A small self-supervised audio encoder (BEST-RQ), trained from scratch.
Data: trained on drum patterns on synthesised drum kits, 26041 training examples, 114.0 epochs.
Rows from block 10 of a small self-supervised audio encoder (BEST-RQ), named by matrix and row number. Rows with one number belong to one neuron. Each number is 500 + 25 x the weight over its row's rms, rounded and kept within 0 to 999. All counts start at 0. Numbers have three digits each.
After each neuron's rows are labels from the 100 clips, of 14848, where the neuron reaches its highest value: "top examples" is what is common among them; "loudest" is the band of the loudest frequency at the time of the peak. Only what is clearly more common there than usual is listed. The data: drum patterns on synthesised drum kits. In brackets: how many of the 100, against the usual share in percent.
# fc1: MLP up (model.blocks.10.mlp.fc1.weight, 512x128), inputs 0-127
# fc2: MLP down (model.blocks.10.mlp.fc2.weight, 128x512, transposed), outputs 0-127

fc1.299:524487502522493501519487543492512507517509498494515452502542454541490519486532476524530500563518508527505504545503477496535529490492518510487477479489491492512480510492515462519531543480490534518499539541556502476482520519504523471499456481497509532525532511519540511517535526515528501512480509482537537554510553478491524519545489522526510521511526501518499496526531541477503503565478
fc2.299:489511515508536494464480478494497485453454529479519491494496463468496515543469504509515489517491537495523456516513453540511502509515481486529488467541501499497523514500491474486458530506478485491466511468502540461486493472471500526474417495539481491506490503479528495498502495488506550508534539493525475511518461498495516490519478456498481525467472516490498493525530478529540466526430
top examples: quiet level (91 vs 28.9); ride cymbal (70 vs 18)
loudest: 2000 to 4000 Hz (27 vs 6.3)

fc1.216:491527495493472491513477518541501507513532494498513451531455513461521488492470543497520511518507527526506431479511437479475489537461495493475520496498483486499491499539455467514500468539504537493481499497511487546538494585502543475507464540517520501488544517488464507462505499509509473517504484485511491489484500496494469526496473515478524511481526534478507495539517467488461503472515
fc2.216:496511509468499545465457507511488508511504486490507465463505532540509502512476472487523478503540483523507484467520484504455479555522479464538489485479506484532529522489528507515496538496482516533509508549528511537513514396513540485496470503469492492532483520517479507534501534495486496489445487503486524492496508494528516505460457511520473470490486500465446494518499529516506464510511
top examples: march (93 vs 8.2); clap (54 vs 24.6); tempo: 130 to 140 bpm (36 vs 9.7)
loudest: 1000 to 2000 Hz (26 vs 5)

fc1.36:510473541522492504478525500472506490485513500517511507511486505527468507519499468503508505483436529526538493569521506532469515484508535508496522530481506504474506500485501527488487501516483523535532475534523529541470490486508513502492476551542518501514547506507518489478481505520544527481431510461514552437479565514540515497544491534519483509498516518495533537507522497497502513487495
fc2.36:497496514497502480436495512520486529496491513504497450479475493494505544473494499476499501456485452494473507521481466523513468478514483540518495441463497547495523511523511539508494518476511489553479492472487526468461459483514503523509493551551471520526528512540479493469505529471503500530470518487508527473474479470531526496488484528547518495500462511478511488483527487558483487462483
top examples: tempo: 70 to 80 bpm (88 vs 10.4); ride cymbal (39 vs 18)
loudest: 4000 to 8000 Hz (50 vs 24.7)

fc1.234:508512463466528470517475485516506490482484495497487531512454477494477523499505524495469490492458505503482485445462466471472483487539496510529465500501445469504443490507501501510525446462471504511516552489518500488486495483516506445455490508480485446573512484511535522480520483506464556470488495514548488503474498496506533502489519492490486501511486545506463507534476520495484492519508
fc2.234:454512519471460511509505522507499501533506528505493520508498450516476528514488469502494545521517490492509525462540490520438476469482530475480441505540519521481505491529512527518508485484541472519523514489516493535499480514444471519479492492478505436467496453519493469487485503494497478498546503482560485486487501488487539497523518456463474514514501533465507454546501496501484508472514
top examples: reverberation (76 vs 34.9); text has "room" (76 vs 34.9); text has "reverberant" (76 vs 34.9); half-time (25 vs 8.4)
loudest: 4000 to 8000 Hz (50 vs 24.7)

fc1.404:496509497535497524487484515535518494521542491473457478480519507521505518520494520442482489480460494485473506510515474508509483500513488532539525476508505485550491488505503534484546475535527532469513496513511477551483537556516497532500469506490529537516521521515498502467475526486536543467516537514491564511549569529510535487482507492486469494515503537497468516507494506516531457510502
fc2.404:470519496525505523522508512522497485495491506496495444471535468490499494465512510540500499503458529492511496518491489469490498521500504471467512482488517518452499471555522524495495441547467553482503519503466518520540490457554523537504457509446489534517516529497526501512489480503488505521479511462532440493492473534508520521485506512495521494482482500535541529515492482519535453513540
top examples: thin (high-pass) (47 vs 12.1); half-time (27 vs 8.4)
loudest: 2000 to 4000 Hz (28 vs 6.3)

fc1.46:486448523492481447509521462480520518500515495493517490454548489517479486495508550520509496521543530473483457506503510505492482551479505502564425482498494495519548499506482491484501512503505524485507520509530474528513498486502516550477496505483489499548540512500518534465524499521542459478484460516531534477491510479502507533480486486479508514508467481505534479482501517530510459491440
fc2.46:499500496509515499541437478519512542520526434508485486479483489479468497502463484494514483518511511499479493500476491502469482510495503469503446504506495508512474496499475507494505508523507518522498541519571530492500531498504518499445458489465509469527521489527552469463473510533489452492484540525522505494526496526519487521458537515442530494495518557564502505490499491521489472487489
top examples: tempo: 130 to 140 bpm (56 vs 9.7); tempo: 140 to 150 bpm (41 vs 10.1); breakbeat (36 vs 8.4); dembow (27 vs 8.7)
loudest: 1000 to 2000 Hz (26 vs 5)

fc1.469:507523507473520494476478557496521497481470536496518483469529488519474503465532508518498490484478532477479464504460496511473501532501486573446512531503483509527468492469462541449513495471490505492484491465539518485497546481500479455508481494466520522495474514496496494514530468473471473528439475504539490450490492525527482487507497516508483485527495524511498480525515458480474509479446
fc2.469:499432474493437497497528497541508489496499534497491511457540503497484518575561509467486503512538496496517539509542474470485494516493484457557522527512524507469508490487490515479520472496494487499477512498541520507522460502523524535541491496540500549498498501482486497468490539495484490487500479528516483465481515466495454512506495520494476493521515543477473508511471530479488492509454
top examples: ride cymbal (55 vs 18); tempo: 130 to 140 bpm (27 vs 9.7)
loudest: 4000 to 8000 Hz (52 vs 24.7)

fc1.432:479480521519546500478476516483516499494492527561514498482547537495468476428518480509465524505492518493496465482473484509466482494506539470539471513527497460528490527492516514502519485489489503505495475511500482533523538583514526549583501501484523486500481511508489493472499487511514519491484503495513489462476494490517475505537447532526494471527525497530550498516489494505510494506529
fc2.432:495523515514491513523531499498498503492534451523484482482508534537466493545489509486491478536497496480520469511516495482495455445495507511473494482498524510486512481524481560497501472530457455484491497548485522458526499439470517477530488501522476467512450474509541532516474521539505465472499493511522509531498508542470464476490449514471485460482521507503445518532478511521493488501508
top examples: closed hi-hat (62 vs 36.8); shuffle (30 vs 8); tempo: 160 to 170 bpm (30 vs 10.3)
loudest: 4000 to 8000 Hz (50 vs 24.7)

fc1.437:524501514518533505487518486495492475520489496528496507482539499504510567505491475530479503419516521461517455553486507498510521478488497481514523490534521530501505464487483506523522516531504493472507503518490460524472531549505525520536499507541508521487526513517519534481527517433545510470555469527486490516512500475494549481545537497476505511544488459520490530504503483504510513502528
fc2.437:485523486557511469491488521498512499436459457451480485527518495489496488486483515482537484459492519492535483485515522480462498480555483480482522501498474481508480531531527520501466463543475467473554466475502514531517477458534539495488541513471524502501521523498538503484520496490503486511492525513477491493564526508497478507456511498532516508545483476521523518521510486526525496458511
top examples: thin (high-pass) (76 vs 12.1)
loudest: 4000 to 8000 Hz (56 vs 24.7)

fc1.246:513496526516504488487517491525455518477514490507478481489508513466471522493481513515511440492505510484508510531467465497494492512510537523486478525513504458439494518519500481508515481506513476493555464499516491479448481463492477492485513525574489478483514547448484481488476505487583552465471485493533509517500526500496524513521461480464493526487490507493528523457544504504491510479529
fc2.246:493497539559492447489477516490537486487519552515507520514505529511525486489527508464450503497462443495519491482495483466496435465510509486518503504472486518524551489469518490482497491456511510502466470515489468523527513525503509533475498477519473479488486483538507475502525531489485409541519481515492490438493504493514533521494489495512551505507492499506469497478518500496499481468480
top examples: open hi-hat (61 vs 30.1); tempo: 70 to 80 bpm (61 vs 10.4); tempo: 80 to 90 bpm (37 vs 9.6); pattern: five-four (25 vs 8.3)
loudest: 4000 to 8000 Hz (70 vs 24.7)

fc1.332:457482484513490526479481477498522488481480525503529447486498508498521454515528468499460498449502500487473513469488492480476519480525501509462480500496522519500473473532523497463457522549533494509478477536474533490497561510482510462472489513506486506526471456442504523517478513524556500516518522510490486510507488483461483530465504510491513496512510466457476533525476510466501564465486
fc2.332:439480505512542468517524473454507491473532522531471559426478487519515502489494524479495480479478500481444469524504504486500497534499498480525482481478475513507521529498510488484464514492526532504496489526543514473487509497492509519507504502485537498490484507500498518479462483513476511516471505491466498512518521451522554504506509493497552501483522537438438492494528491472485548469470
top examples: rimshot (67 vs 24.8); one drop (29 vs 8.5)
loudest: 4000 to 8000 Hz (54 vs 24.7)

fc1.264:473486485508477498489484460490540495501477509520521506504558473500484494519546506447488499511481499513470524492528531472486539527458531474527418496534508504493501447571502514548513553511498514473483502517527497533485494505474544511511499488503519487515499465514504509492468471484486477519516485531525478496478504483537453516461528529487520522503489524501515489460509462530539502506512
fc2.264:503506456504520498514519448545501514448508501506478534493496510501513496519447528521510514520526494482462433504492502564513513489497491499526454518495561499477488489512481471529478436539481498465449494558466496483498505493514450513531482479489490498505537500511525475504533505514475500517540481480489496449494524478477505483502533486462527494526510492479486500479528466487495499500468
top examples: march (52 vs 8.2); tempo: 110 to 120 bpm (47 vs 9.4); dembow (33 vs 8.7); tempo: 120 to 130 bpm (28 vs 10.2)
loudest: 1000 to 2000 Hz (26 vs 5)

fc1.57:523533480455501504526485504505488479509477514439495518542464476540468532503515497509505541533445470498510492505491509517472490511482472550541503518495460515493493510477487482507533498438487511555494554517533477492513506486550520517479492498470493511439516480506502498491478470503531481488511504493511490465443485473516489533515504447508481511495488514526560517499486499473477520467510
fc2.57:488446525508524484465503490497485528481525494448523544507488466508492562525510487462499532533478466465498500494473507527513505523495516464431490511488503488495504503505509477497506482509512487484476549516469506516514496533492506496506502499520501545491528495474508527446531514481492490527539526508490523540487532475483531499506537524453503492531502524551429525462479476527493521497541
top examples: text has "noise" (39 vs 15.5); thin (high-pass) (38 vs 12.1)
loudest: 4000 to 8000 Hz (64 vs 24.7)

fc1.439:521528483465519497484515474476495476473502537483490467498492494522515483460524455463470482518529514487520515498491468490521511466525471476452522492461528492451496473462544491509468508484487486483450487478515543452502468498478503491501481511543496492533523456464498484525477459459489505461520472563467465485521510512517450472474502546533501507488518517501521504462503524507507505509505
fc2.439:490439493506522488493506528540489538512517505476516501495531538488519491509459488504536476521530504476496475487470498513498492500439505548531546503463492485477493514528500523507509497486497470526528454481527528464523538494526491474485488478526494455496440502496532512468487488527516472495521479487469550487497463509500498526505535495516483510497480556482466503525490508472546526485572
top examples: open hi-hat (72 vs 30.1); tempo: 70 to 80 bpm (39 vs 10.4); tempo: 80 to 90 bpm (33 vs 9.6); pattern: four on the floor (30 vs 8.2)
loudest: 4000 to 8000 Hz (55 vs 24.7)

fc1.371:480498507501544492485497515487486489494517519531512491519527472505550466506482513489500479495549471501526481520523490472519531490512522521479511443506483526522505513460488489509506527468460543509516480445519501460452507469484521453513449484535505513509474464484472540503501519508462476462522479484491522556488493503547473496489535525457443513496527499539503469480505491507452516513510
fc2.371:503477493508480526508510492482488490476533485520476507494526459508502483487496513563498489497558509543436546471476522536509520511507492494503511458479461423458514460495539499492486508498520502484492520520474528454541488548468507517514451521473486522493512502484454481529520541511503512485475480484470481552488489520502506487454515516530521541487477508492511485501495468522503497514516
top examples: crash cymbal (64 vs 20)
loudest: 4000 to 8000 Hz (58 vs 24.7)

fc1.488:470532509501468529463483515501492505508519520468480527527474500530465462525518506520541543461531536470535479508505501488504462524479497523520524509493502561518494519476485521480516552540511536473488508505493502497484533469544506512494528523486454542494495508479521524500523525496539463479480505508521559451523545501524441502514501527508510521474459510510514513503499489518487530477460
fc2.488:495472497493514539465517505488491507508518512520508493486517477507453480485513478480570563500517473481485465526495514487500453502520508469495528490503532475484509502505513540482492524540514554465508544521494511555519491532554531500481522533482506532487471486515488477472511524486531503511451491519514476444527443479495487474490478514475476522504525524484458524492530499498497501470453
top examples: march (64 vs 8.2); clap (64 vs 24.6); reverberation (64 vs 34.9); text has "reverberant" (64 vs 34.9)
loudest: 1000 to 2000 Hz (30 vs 5)

fc1.263:520475495507516504479497521506499503496513514488513488507462534463547475473517507464520506458435489486509508496503494522532495500506504519511476469465497475479499506465487512510513508435505525495491535518531480493498484482525443451492471506506472483434453485512453481522508442533469497474508508499523519469449502491497528504474451499512472539482499458499511470543448480499486514510487
fc2.263:485528481502453473500504483469487474530535490523531526540484548481541468517527468498515506446473536500486499488497511515562500488483505488505476499432506522537512448507516530484464523438475509517498510511506510511489523538521460536514476494491523511535450525535480522482543474510487481492507489517491500498495494496500486472556501543505516493490499482495509473529458496540499529528495
top examples: shaker (78 vs 29.8); tempo: 120 to 130 bpm (36 vs 10.2); tempo: 130 to 140 bpm (25 vs 9.7)
loudest: 4000 to 8000 Hz (51 vs 24.7)

fc1.426:524490511463484483471476502469543528529511485494536479501508489489525493509476508521505512510464480477517480521527499523509544504472513499535471465478493494553535509463480491506562559445557538462483512503477513536484523500505504461496479491474507536518496526509557479527498484549482515476531511490526517500492546501434502518485500525481482479500508499448482496493511496468485515481517
fc2.426:521524511531489463496455557525458515468536478475530467504485499521520515489491528451533476530448541514521521492509506508528523475494483501517489476478523479488431494514510499500502511494486529488501502510496522494523512469534484479485457522471538563539512501526517535492470491538543473512503466518490498471469531481529516525464450498509482469492516508499511509516492477498457476520468
top examples: closed hi-hat (87 vs 36.8); bossa nova (29 vs 8.3)
loudest: 1000 to 2000 Hz (26 vs 5)

fc1.53:544511487496510488516488497483536493528478520471472487474597497522545505456546507489507531504493497498506482453494501485513491537539500532487493479493494473502505481510464526527508506448499479529525536537518445523472506528515497524486509538524531492481523517514501478422500498491487479458501511503504525502464495476491510508449513482507510509529521500462546500509495481533522497467471
fc2.53:512479462470469473505529486493490501482528468476501555507534483510527486528507483511535535519472550493524481511506540496503452514494485477516505515553469512535447495524511498523518480532501491515489540539534518507509485483469497521492493509498473504509567514492476522492561513488476498474484543509489498509491467474527490524511491491476493508515452500449426486489482505547514488463491
top examples: clap (70 vs 24.6); thin (high-pass) (40 vs 12.1)
loudest: 1000 to 2000 Hz (36 vs 5)

fc1.14:513538477508513498509454510509546472497480534474524528487506459526501514557523512506503507532484511514501497518510572544523525523500514508504511498499512541522496487503508536503503517482508558522521512504498507511483499474468520522525521532518465465511516489459505497519546508483514556508484507499531513500464507509503503462491513503541501528523526496544491494439478496495491588464541
fc2.14:512461488505482512551522482529466492479512512504507503501467450508507518482586528468520496495502497515465471490509541527507562525525504482554511512483491535519478525480498514489512510518479504473522505489544510478480507484502535539488481457481578500492526471495487528529487480483529501505494496551519515510521500467475526539486484491488545482480503472532517501460487481527524485501530
top examples: crash cymbal (73 vs 20)
loudest: 4000 to 8000 Hz (75 vs 24.7)

fc1.421:416514511482469486502508524496514492497515510500498503521498500481508483505469484555510474524533519520506475456496500532515493472479509533471474509525562489488542465501490499486552523528520524491522541532499519467497519513506510483528529496511527491465532509546557489518462538475502519528469489523504500565530473513506506515492470514488508516498492487500476530473557509513527496493556
fc2.421:489512492492523488475512506469476465515475504488486539493509489492541526537499525497520514506542487489514492461469515528530556470515476490505452521496516484489486518490494488475511542480509507492467501447500502483526500514517460523517503509482503463538508563490520455488552496511507514474466483522509516546478543513516486486541499493532566474508471465552548545494482492483485536502510
top examples: crash cymbal (95 vs 20); tempo: 80 to 90 bpm (29 vs 9.6)
loudest: 4000 to 8000 Hz (56 vs 24.7)

fc1.243:480521479501476483521488477535537502501504524504466514495495504513471414482534510469528524472485526491481522512482487450521533496486502476512500453493490502473545542506509491452511507509521547493496499551458503467524494498488520561512486521505511544497510505507483485529491531466482530490483488472478488491539500465512498466452500502519477494542502499467509503554520460506531513464470
fc2.243:476489513519502471512522538466506478543504546522507544509491526523533532502482508510481530532477492523476499516471543505468517492524476513502485457490473478501560488529494477468473472485499488484476544512512475492488486535521496502516583468541493501479492517550505513471454482532479527498482529488512513524519485509515466542543516489484528495531521512499471474505448467520487486476477
top examples: rimshot (100 vs 24.8); reverberation (95 vs 34.9); text has "room" (95 vs 34.9); text has "reverberant" (95 vs 34.9)
loudest: 1000 to 2000 Hz (38 vs 5)

fc1.18:515477498494521535497503519455529431471541531455487488449523494503513497494512484494498537420502541478443529511482511483547485476487534530488472491496491519502500536520491529482473464511462512499495505471484491500472491495470510446512541484514486501503532502492503482518487521470461500449517501499495483482514464460498508472471510504477479459480493504495469466537485511496476486543515
fc2.18:461490517507492488492494484526462529476490541492506477469511507502505486507485463546473509503526473531546458487558494505557492498507519483536497518479511541481525470461559487471520479486455510509537501534468472485521461506457507524495497513494502521464468502502506477455527517476487506505485517518535474502527432476491506515526478501472465505466518491477505461497527484483498466535528
top examples: white noise (56 vs 7.7); pink noise (41 vs 7.7)
loudest: 4000 to 8000 Hz (56 vs 24.7)

fc1.211:519532472457491502480469511451530498520489481519496544521466498519528506515555513455511514507504477512498472490488422504539513506555519499503488486532468472512501461501528501535508539457492509508503505501522535488519502473496504484485513486497468540515497481496498489481488468536562526474519497508449502516455486476499517500475499497561465509511523475505502497529526509540454518509461
fc2.211:529465498527493540513472495513463510489536463511475543509504487497506528467551469526476490510514521498492518486522467435488483546498528524535532488488490463518514563540481485500444529496500466500484515533527495485492477515478493484464473541504526479518519483488477485493520520520507441513496479507461467527466513521511525532508500501513452557499486520487500490496535488511475508471468
top examples: open hi-hat (86 vs 30.1); mains hum (28 vs 7.4)
loudest: 4000 to 8000 Hz (59 vs 24.7)

fc1.137:508504556475506485494503504494450509475478525502531504495512512479499528496471515503475485500474500491485503480471515485490461485478515508456535517470538478509522503506472485456501572490518505489495513538481488477511499530486521489467544478482530489508490517488554472473482431483509513504493509525534463490566485489479463494501486501480444485477513523521473500484500490436567518522515
fc2.137:467526481528472518537504475504535517493552501494514504469508488537498465489464465519491499463531513495517513494466525511503476499496503479581547502503499480487482483502509495493507522509523466509508454508519501472504521487505541499461491477475528558464502516488534455522524526519467506518506464531501518476542481462484446508484497502523500528514507544522487516529502550497461450519477
top examples: crash cymbal (87 vs 20); closed hi-hat (63 vs 36.8)
loudest: 1000 to 2000 Hz (26 vs 5)

fc1.188:497508439498465508514516479527473536494495506475510466485533522470481505485489497483532514516474499480425531490520484449511554466507515506506495467506531507487469550517492484452493464494515507463517516519443482512518498469494519506492480499507513516493524526462491516526489476504439510482486452483494497507510492461499503467425496480495511475518469526493512526524473447492471504480512
fc2.188:506519520505484453497507514467511487518509528510501496532522571513462531500484477485518512473489522488503478503528499491486472483523530513485490475493434508511490470503510484500543457511508485523537519490512540519496488511528487587494535486525465537495492518528451516527508481488494498504534481529479523505563478479503491534578545485524511516478497498471519523506476512492468504502480
top examples: rimshot (99 vs 24.8); reverberation (90 vs 34.9); text has "room" (90 vs 34.9); text has "reverberant" (90 vs 34.9)
loudest: 1000 to 2000 Hz (36 vs 5)

fc1.431:508517480483491470450499524455511481491503476474531532506435490454524448482551516495507468470471507501477479506526451500494473510477483488508508502469506490446506521489504481512489488491512513524478506507513512479480438518496528522505470527493512536513479465515501489457520503544514501495514489489537513534559513535510538480510499487477518455475476484466511464481477462492482483439495
fc2.431:538439490484462544530464488516470518514462504487516503472481495457492492476511476482489482468481520508459510473497450438472519503507480483489505506457462466520512561514485516504485532504489499477548480472491512461470510484529509499483441487521502506479497493466510477521461517509505482519476513449497446523468503524478522456516468486457521484503482464491501491518507492476502516511511
top examples: reverberation (63 vs 34.9); text has "reverberant" (63 vs 34.9); text has "room" (63 vs 34.9); rimshot (59 vs 24.8)
loudest: 4000 to 8000 Hz (53 vs 24.7)

fc1.445:509495517500470526457487463540464462475538481461491497522498502486465481529488506478502460530514505466418491498500493526529506458460496493519472466441476497518473527536510491525487499551459529489528509531522476503454505510504505528504511521527434512485504535475515522502508485515536471528489519474485500488508546478527500514517462489484484531504488504528522462498464495501505487484520
fc2.445:469516501520477468509520563515509464529498472504500496517528516525505455475520520515483492481491518457529485493475535513517487521509504492472482484450473492464499492480484478516502465554560522477529558510488499482479484452523474546496498477504530522500494493476472533528491489480460479520506451510485503468489481513496529481459499501506504509500498457475493469555450464477513466528516
top examples: reverberation (61 vs 34.9); text has "room" (61 vs 34.9); text has "reverberant" (61 vs 34.9); tempo: 90 to 100 bpm (28 vs 10.2)
loudest: 4000 to 8000 Hz (54 vs 24.7)

fc1.230:471494516500499490482508499551531477454530515461481483483536520519556479486508476491542491523481481497501512528537504443528536475483518501495489476531499466508524531486524481495471505558492539498501483525474552500515478470509498475513507473538520521473479505486490457466470452484482533486514475495525471494512535489489467490427488500485489537513504469500512484494461477507470503528537
fc2.230:537503529496500488510518457497444479489531506514462486498508497517500515474542515511477496532503532466484539491484484535534503486504514480502502462526516510553437502480507483493494474516476491518486542479545533484495494547524491465495521495479490523491478515500545506487451494490489498499479472461491531451562444444489453487521490495515505529543490525517492518532519509491510513510537
top examples: reverberation (71 vs 34.9); text has "room" (71 vs 34.9); text has "reverberant" (71 vs 34.9); pink noise (26 vs 7.7)
loudest: 1000 to 2000 Hz (30 vs 5)

fc1.50:508502529488483511483468533446524541493512508505491484500510497510505519459513485508481513471477533525512501521498470539458483553517500523531506495515521491496501497526494487486510531537552482491503535528502485503453524505500520460502524493465494469577472532497507482498491500562481559502494548494535482521512508458518540509483561542518509474499521516538498528466505468507478498517496
fc2.50:525509523482503519551487525523496500530493508497445484512451497529474532546498479504530497518552498508468501491486509526482465578494491511523486466525487486470500485512523464508504491540480514505507517509497491473503529494513523490508514481521513476459516511489529501519469513514449471492564491480523513553458477485492512511437554477513507540495532472490504475511501523536458504483487
top examples: clap (54 vs 24.6); clipping (42 vs 7.9); text has "clipped" (42 vs 7.9)
loudest: 1000 to 2000 Hz (29 vs 5)